From a checkpoint of a small image classifier: 6.72M parameters, 17800 steps.
Rows from block 4 of a small image classifier, named by matrix and row number. Rows with one number belong to one channel. Each number is 50 + 15 x the weight over its row's rms, rounded and kept within 0 to 99. All counts start at 0. After the name is the row's rms in percent of the matrix's.
Before each channel's rows are labels from the 100 images, of 14976, where the channel reaches its highest value: "lies over" is the class under the peak. Only what is clearly more common there than usual is listed. The data: seven-segment displays showing three digits.
# convs0: first 3x3 conv, stride 2 (model.blocks.4.convs.0.weight, 208x144x3x3, each kernel summed), inputs 0-143
# convs1: second 3x3 conv (model.blocks.4.convs.1.weight, 208x208x3x3, transposed, each kernel summed), outputs 0-207

lies over: surround
convs0.119 090:45 31 14 48 54 49 41 46 51 37 35 63 53 54 34 61 62 44 49 30 60 24 00 40 59 43 64 46 39 48 47 44 50 53 18 49 52 51 38 49 39 22 62 67 61 50 45 32 66 46 59 51 37 42 58 54 56 61 46 07 30 42 46 55 46 58 60 56 54 37 58 49 40 51 45 51 55 51 25 63 34 51 25 48 44 20 56 00 36 38 36 56 55 63 21 27 41 63 50 60 25 41 33 16 55 51 22 46 39 34 50 35 42 56 53 48 60 55 50 57 54 58 68 20 37 39 48 31 48 40 61 39 62 43 26 33 54 42 23 31 42 15 43 55
convs1.119 095:38 51 62 31 34 39 15 47 47 39 19 26 43 42 30 51 54 50 65 47 44 47 39 30 51 38 53 49 52 57 59 51 33 42 64 55 52 50 13 37 22 27 52 56 51 49 74 33 41 00 28 72 44 38 50 69 41 42 63 35 54 60 40 63 57 29 62 31 37 46 21 30 60 38 40 41 54 65 33 44 43 66 25 68 39 65 29 05 58 39 50 16 62 38 10 58 35 58 50 46 36 47 33 37 48 60 35 47 29 28 52 54 65 48 70 41 51 49 38 55 51 67 41 61 58 66 52 32 63 47 62 38 51 41 52 35 56 32 32 43 27 62 50 38 57 71 55 43 32 58 58 34 67 67 43 49 81 54 63 04 58 39 53 51 60 40 43 50 56 56 43 35 31 48 28 55 13 33 59 57 32 51 26 66 65 37 55 33 63 42 28 33 50 47 31 68 72 47 46 36 37 43 44 47 44 39 61 51

lies over: screen
convs0.200 092:62 25 22 61 05 49 46 48 58 47 58 51 58 50 37 23 45 12 49 31 38 48 60 46 49 35 60 59 68 26 46 44 47 29 66 56 64 45 27 46 45 50 64 53 48 64 46 26 32 27 59 32 36 23 58 49 54 69 36 39 53 67 49 27 32 49 46 43 47 64 33 21 55 60 34 22 53 28 57 32 52 84 40 67 25 49 68 78 39 59 60 42 52 56 27 59 46 41 58 71 50 47 40 17 70 47 49 21 52 47 26 37 49 43 35 51 45 49 46 45 74 36 36 54 66 51 36 37 20 43 33 61 38 16 55 56 30 48 54 35 38 47 49 27
convs1.200 091:51 28 46 55 65 54 47 45 44 44 50 47 63 56 34 31 47 46 47 33 43 74 64 54 56 70 51 37 51 51 75 78 67 02 47 63 49 77 46 69 44 77 99 53 61 51 16 62 46 46 18 45 48 48 24 83 60 47 39 55 54 37 26 59 68 46 43 35 37 50 71 54 49 56 47 67 37 53 40 51 37 50 39 83 85 48 51 43 63 78 44 60 37 56 42 33 99 65 49 63 28 55 49 97 49 47 50 50 62 58 57 29 38 61 42 40 59 47 36 43 51 70 59 66 66 39 58 44 65 26 42 34 54 41 41 44 52 32 70 50 29 66 55 42 75 67 48 47 31 57 59 27 68 60 46 34 65 42 45 62 50 38 51 50 49 41 52 40 35 60 45 61 39 61 51 51 38 57 25 33 52 50 60 55 31 54 41 50 44 60 57 39 54 49 66 60 52 45 49 59 46 47 29 76 45 42 32 51

lies over: screen
convs0.129 106:27 44 37 47 63 39 35 37 34 36 16 46 24 08 37 62 35 27 29 29 57 38 53 44 46 60 14 54 44 58 49 50 54 50 38 42 45 55 37 63 47 51 78 54 71 45 52 57 51 74 56 28 62 40 64 35 62 31 65 66 41 58 23 51 41 45 53 49 52 43 59 59 53 47 55 59 53 38 38 42 42 51 50 13 51 36 52 38 34 30 08 27 37 37 44 79 64 36 47 53 39 32 50 53 30 62 77 45 86 16 45 27 43 48 50 44 41 45 33 33 45 57 56 49 49 33 47 61 24 58 48 38 40 36 50 27 24 15 63 34 49 46 41 31
convs1.129 103:47 47 46 59 50 47 55 54 27 44 52 89 55 34 30 26 54 42 51 56 53 59 74 74 27 36 46 44 35 48 37 54 42 37 68 44 26 48 63 50 34 30 41 32 52 31 59 51 24 50 47 50 48 74 51 66 44 51 38 56 60 30 54 43 07 50 57 55 42 64 45 42 26 77 33 53 35 32 46 40 39 39 43 40 64 57 51 57 68 49 70 55 58 55 50 14 73 52 57 62 65 37 64 58 33 42 62 51 59 62 52 74 61 45 43 35 52 67 58 43 53 18 48 66 61 27 44 62 50 59 00 41 58 60 54 60 34 52 57 66 55 65 47 08 57 32 49 68 47 00 59 38 41 24 37 39 39 44 00 46 44 56 50 50 52 54 68 57 53 41 44 53 60 45 51 50 53 46 55 48 37 47 48 42 38 48 48 50 49 57 58 63 40 40 41 42 37 77 67 64 38 50 66 39 59 73 43 75

lies over: screen
convs0.197 111:69 43 56 62 43 32 30 55 73 58 54 64 54 45 31 36 34 42 36 43 39 68 58 46 50 34 45 64 46 29 50 46 38 23 51 80 47 21 53 41 40 40 58 43 68 40 20 31 47 19 59 31 35 34 33 58 50 50 57 51 41 45 56 57 19 23 60 43 56 41 48 37 43 42 33 32 73 40 69 57 51 77 21 61 12 43 51 61 22 54 47 61 25 60 30 30 41 15 37 78 43 52 38 34 42 37 28 52 49 57 46 67 36 26 39 57 31 39 70 45 40 44 25 57 50 54 64 28 24 36 38 24 38 45 38 63 37 50 48 39 31 41 24 44
convs1.197 105:07 46 44 48 58 45 40 29 55 43 48 60 49 60 41 53 59 05 59 43 54 29 49 56 33 66 40 50 31 65 50 47 58 60 51 51 45 50 40 67 58 48 52 33 00 42 69 52 47 67 50 47 46 62 52 30 54 48 49 40 51 11 21 61 36 64 37 70 44 23 42 39 44 40 41 45 43 24 56 49 39 36 45 46 42 56 59 51 78 55 50 64 31 51 67 15 32 51 15 55 64 74 33 59 47 47 50 78 39 56 32 48 65 28 37 41 36 86 29 55 22 57 46 47 39 54 00 61 46 45 37 48 59 47 38 63 47 55 31 44 39 52 82 45 69 75 37 38 52 61 50 49 40 36 23 22 39 47 51 56 38 40 41 45 57 25 32 54 54 64 57 45 55 45 44 55 48 55 67 50 52 85 38 46 40 55 66 37 62 38 20 34 35 51 53 78 43 40 24 50 40 40 28 55 22 58 22 43

lies over: screen
convs0.196 107:50 43 45 61 47 51 57 33 58 52 32 47 13 81 50 43 41 42 42 25 37 46 37 27 40 56 24 44 60 45 28 29 48 53 50 22 53 36 52 32 99 49 40 52 46 44 66 40 57 50 66 40 27 54 64 35 74 55 35 34 40 42 34 38 60 58 31 33 46 65 46 33 50 30 43 62 61 25 37 54 53 31 18 50 26 49 55 55 75 54 52 56 44 25 20 47 73 47 49 45 53 34 45 42 47 39 66 46 19 55 35 58 71 60 35 45 49 23 39 46 67 44 57 46 25 15 26 36 30 29 41 48 45 35 27 34 79 59 29 29 50 48 53 55
convs1.196 117:50 50 39 47 38 72 45 53 57 44 30 20 33 40 52 54 46 68 42 38 49 14 52 76 42 08 65 59 58 24 36 33 56 61 36 66 26 51 34 73 58 60 45 59 65 38 58 53 56 59 64 30 42 35 40 62 61 47 22 63 38 24 55 29 82 48 31 26 34 39 37 35 26 53 63 45 32 29 61 47 54 50 44 50 64 42 54 57 39 55 44 43 48 50 59 27 42 32 03 40 39 47 40 60 54 65 16 36 49 40 24 54 74 70 57 53 26 25 67 31 50 69 30 62 38 47 47 36 41 65 48 29 35 37 53 32 43 43 51 67 57 63 38 38 79 35 43 53 44 20 68 54 48 41 48 87 39 46 43 62 41 33 54 47 38 45 07 58 37 62 92 63 49 33 55 44 46 38 37 48 51 26 60 64 58 54 45 62 50 64 50 42 53 67 48 68 67 48 47 29 43 40 66 45 75 21 47 36

lies over: surround
convs0.109 115:27 30 51 14 59 39 38 62 35 62 39 51 09 50 15 23 42 27 49 67 45 54 57 61 36 46 43 52 49 43 63 42 50 40 38 32 24 46 28 36 55 61 35 49 23 68 40 57 28 51 61 41 42 33 44 36 73 60 35 47 57 30 50 45 00 31 42 52 45 29 13 52 49 44 50 63 21 22 48 36 61 30 48 25 41 52 57 71 23 47 46 56 42 46 59 32 49 55 59 40 67 56 47 49 39 41 63 58 48 38 59 16 46 39 51 30 47 71 38 37 18 38 40 53 56 47 41 53 43 15 31 59 26 59 64 48 56 42 61 60 45 46 56 38
convs1.109 095:64 44 73 39 38 60 30 48 56 46 49 51 45 68 61 73 57 80 58 35 58 66 56 43 54 42 37 69 37 82 58 54 62 65 52 42 61 70 37 26 34 55 46 50 38 48 65 64 72 80 47 45 60 71 48 72 73 64 44 44 64 50 60 41 55 28 38 62 46 62 80 47 73 60 54 43 37 66 34 57 61 30 35 66 65 40 44 63 29 59 42 42 57 71 55 60 34 70 63 17 56 60 47 25 64 46 21 56 43 51 52 28 51 64 04 75 84 28 37 42 75 52 37 53 53 41 42 47 61 57 63 49 33 59 61 71 49 45 58 41 71 51 24 64 56 31 38 62 63 57 37 62 51 39 55 66 85 63 59 54 22 35 35 86 86 49 62 26 57 49 62 75 33 39 43 47 49 08 64 53 58 13 34 55 56 63 59 59 52 53 48 48 58 53 33 44 26 44 36 47 52 65 61 65 63 64 57 60

lies over: screen
convs0.188 122:29 59 49 53 47 53 56 49 37 42 43 64 30 63 46 53 55 31 54 59 45 41 30 32 20 57 20 46 44 45 39 54 45 38 41 12 44 43 39 25 66 29 73 29 33 71 75 61 32 40 36 46 33 40 58 67 81 76 50 60 38 33 47 13 43 34 12 39 56 49 54 37 31 27 31 96 57 26 44 41 64 38 64 55 35 54 70 48 28 38 60 47 40 35 42 75 75 52 45 47 50 65 55 43 48 58 61 47 37 52 40 51 44 32 23 28 51 29 46 41 47 29 49 46 31 28 39 61 38 33 41 71 36 41 44 33 50 33 44 32 54 39 43 62
convs1.188 104:23 29 37 41 44 48 55 67 49 43 59 55 54 49 66 46 58 58 31 69 49 53 25 48 42 21 64 56 39 57 40 44 59 48 17 56 48 46 34 68 60 41 52 68 41 31 57 29 44 47 71 61 30 47 41 36 43 47 00 33 49 40 43 60 42 41 46 52 40 53 48 26 32 52 69 39 47 57 39 45 53 36 42 54 61 50 49 58 14 40 31 42 60 52 63 32 42 40 38 51 57 62 32 64 35 46 38 23 43 52 38 52 51 61 42 48 42 15 56 11 41 32 65 68 36 58 68 38 66 47 13 39 07 54 52 43 32 43 57 55 45 52 33 27 45 00 47 37 59 34 67 45 57 43 13 62 28 40 18 50 31 60 44 39 56 39 73 46 50 54 81 57 41 39 47 60 41 44 59 41 51 47 42 56 54 48 59 61 68 31 48 53 56 54 35 53 49 35 34 19 16 39 51 30 73 58 16 53

lies over: surround
convs0.123 113:32 48 22 58 61 41 27 54 53 24 49 43 58 37 65 40 29 31 40 48 58 48 31 09 61 77 38 56 23 52 44 61 60 52 53 68 07 30 37 89 50 50 36 37 33 23 45 58 51 29 36 55 71 43 30 59 60 55 47 43 35 46 55 41 60 50 50 55 27 57 50 35 36 29 52 46 53 46 47 56 42 35 33 33 40 43 41 33 58 34 67 38 61 34 27 54 42 23 39 21 45 44 58 67 60 43 24 47 47 49 38 35 48 48 48 55 55 21 66 47 69 45 58 54 80 56 55 66 41 92 41 30 61 42 42 50 55 28 27 13 49 38 45 38
convs1.123 101:71 56 55 45 36 65 54 49 31 67 41 45 50 66 58 27 49 68 36 46 19 43 35 36 22 51 77 11 73 52 41 62 32 23 31 47 68 66 54 43 68 33 39 43 40 45 35 65 42 51 31 78 37 43 64 63 29 47 49 40 44 62 58 32 47 54 56 36 38 41 58 70 35 59 48 43 34 59 34 44 27 64 57 25 40 49 37 09 38 40 42 66 47 60 28 52 62 37 64 46 55 51 44 56 28 53 49 41 65 32 66 56 37 43 63 33 30 56 49 30 54 63 31 47 50 69 54 78 66 65 34 42 55 61 69 69 19 59 59 54 54 49 27 31 55 32 41 45 60 36 60 26 27 27 53 26 40 59 45 26 56 68 70 39 34 56 09 45 37 58 31 33 67 32 39 56 29 67 67 41 66 21 52 11 47 42 53 64 71 42 73 61 65 40 54 32 41 42 55 35 46 60 66 21 41 39 33 29

lies over: surround
convs0.160 113:33 21 44 48 62 21 30 39 43 50 54 25 44 49 24 71 51 23 37 64 56 59 67 45 55 54 47 43 42 58 40 25 34 51 47 66 52 30 22 27 36 25 38 40 62 61 47 41 28 29 23 39 54 41 28 26 59 40 34 37 72 54 32 29 45 29 32 62 44 29 44 57 28 49 24 49 45 59 71 61 55 62 36 50 56 66 77 44 84 46 60 40 35 52 65 62 17 32 50 51 52 43 63 46 33 33 25 53 31 39 39 64 50 26 32 38 66 47 43 39 43 67 51 44 46 28 36 29 28 40 56 35 64 59 37 47 40 32 24 38 50 28 52 25
convs1.160 103:59 14 40 66 68 39 47 42 61 35 51 26 33 77 29 73 50 45 16 83 31 56 13 14 61 30 31 39 68 21 55 25 56 69 52 52 60 40 48 73 62 50 59 61 42 35 75 61 48 64 62 46 27 38 57 41 27 46 52 56 48 73 53 61 28 45 38 73 76 53 58 57 46 37 35 20 41 35 63 33 54 52 48 72 52 28 77 70 27 71 60 35 43 29 52 57 31 50 67 30 68 54 53 27 57 60 46 69 54 51 29 30 74 63 42 53 52 32 36 48 62 41 40 42 60 69 66 42 48 60 58 53 52 63 57 46 66 42 43 45 53 45 59 42 30 28 43 37 38 69 58 50 60 83 55 53 56 56 76 65 62 65 46 36 51 58 08 49 19 56 43 50 30 35 56 60 28 41 50 40 65 54 41 22 76 39 60 42 51 64 42 48 65 62 69 45 26 63 59 56 50 38 50 47 60 55 72 65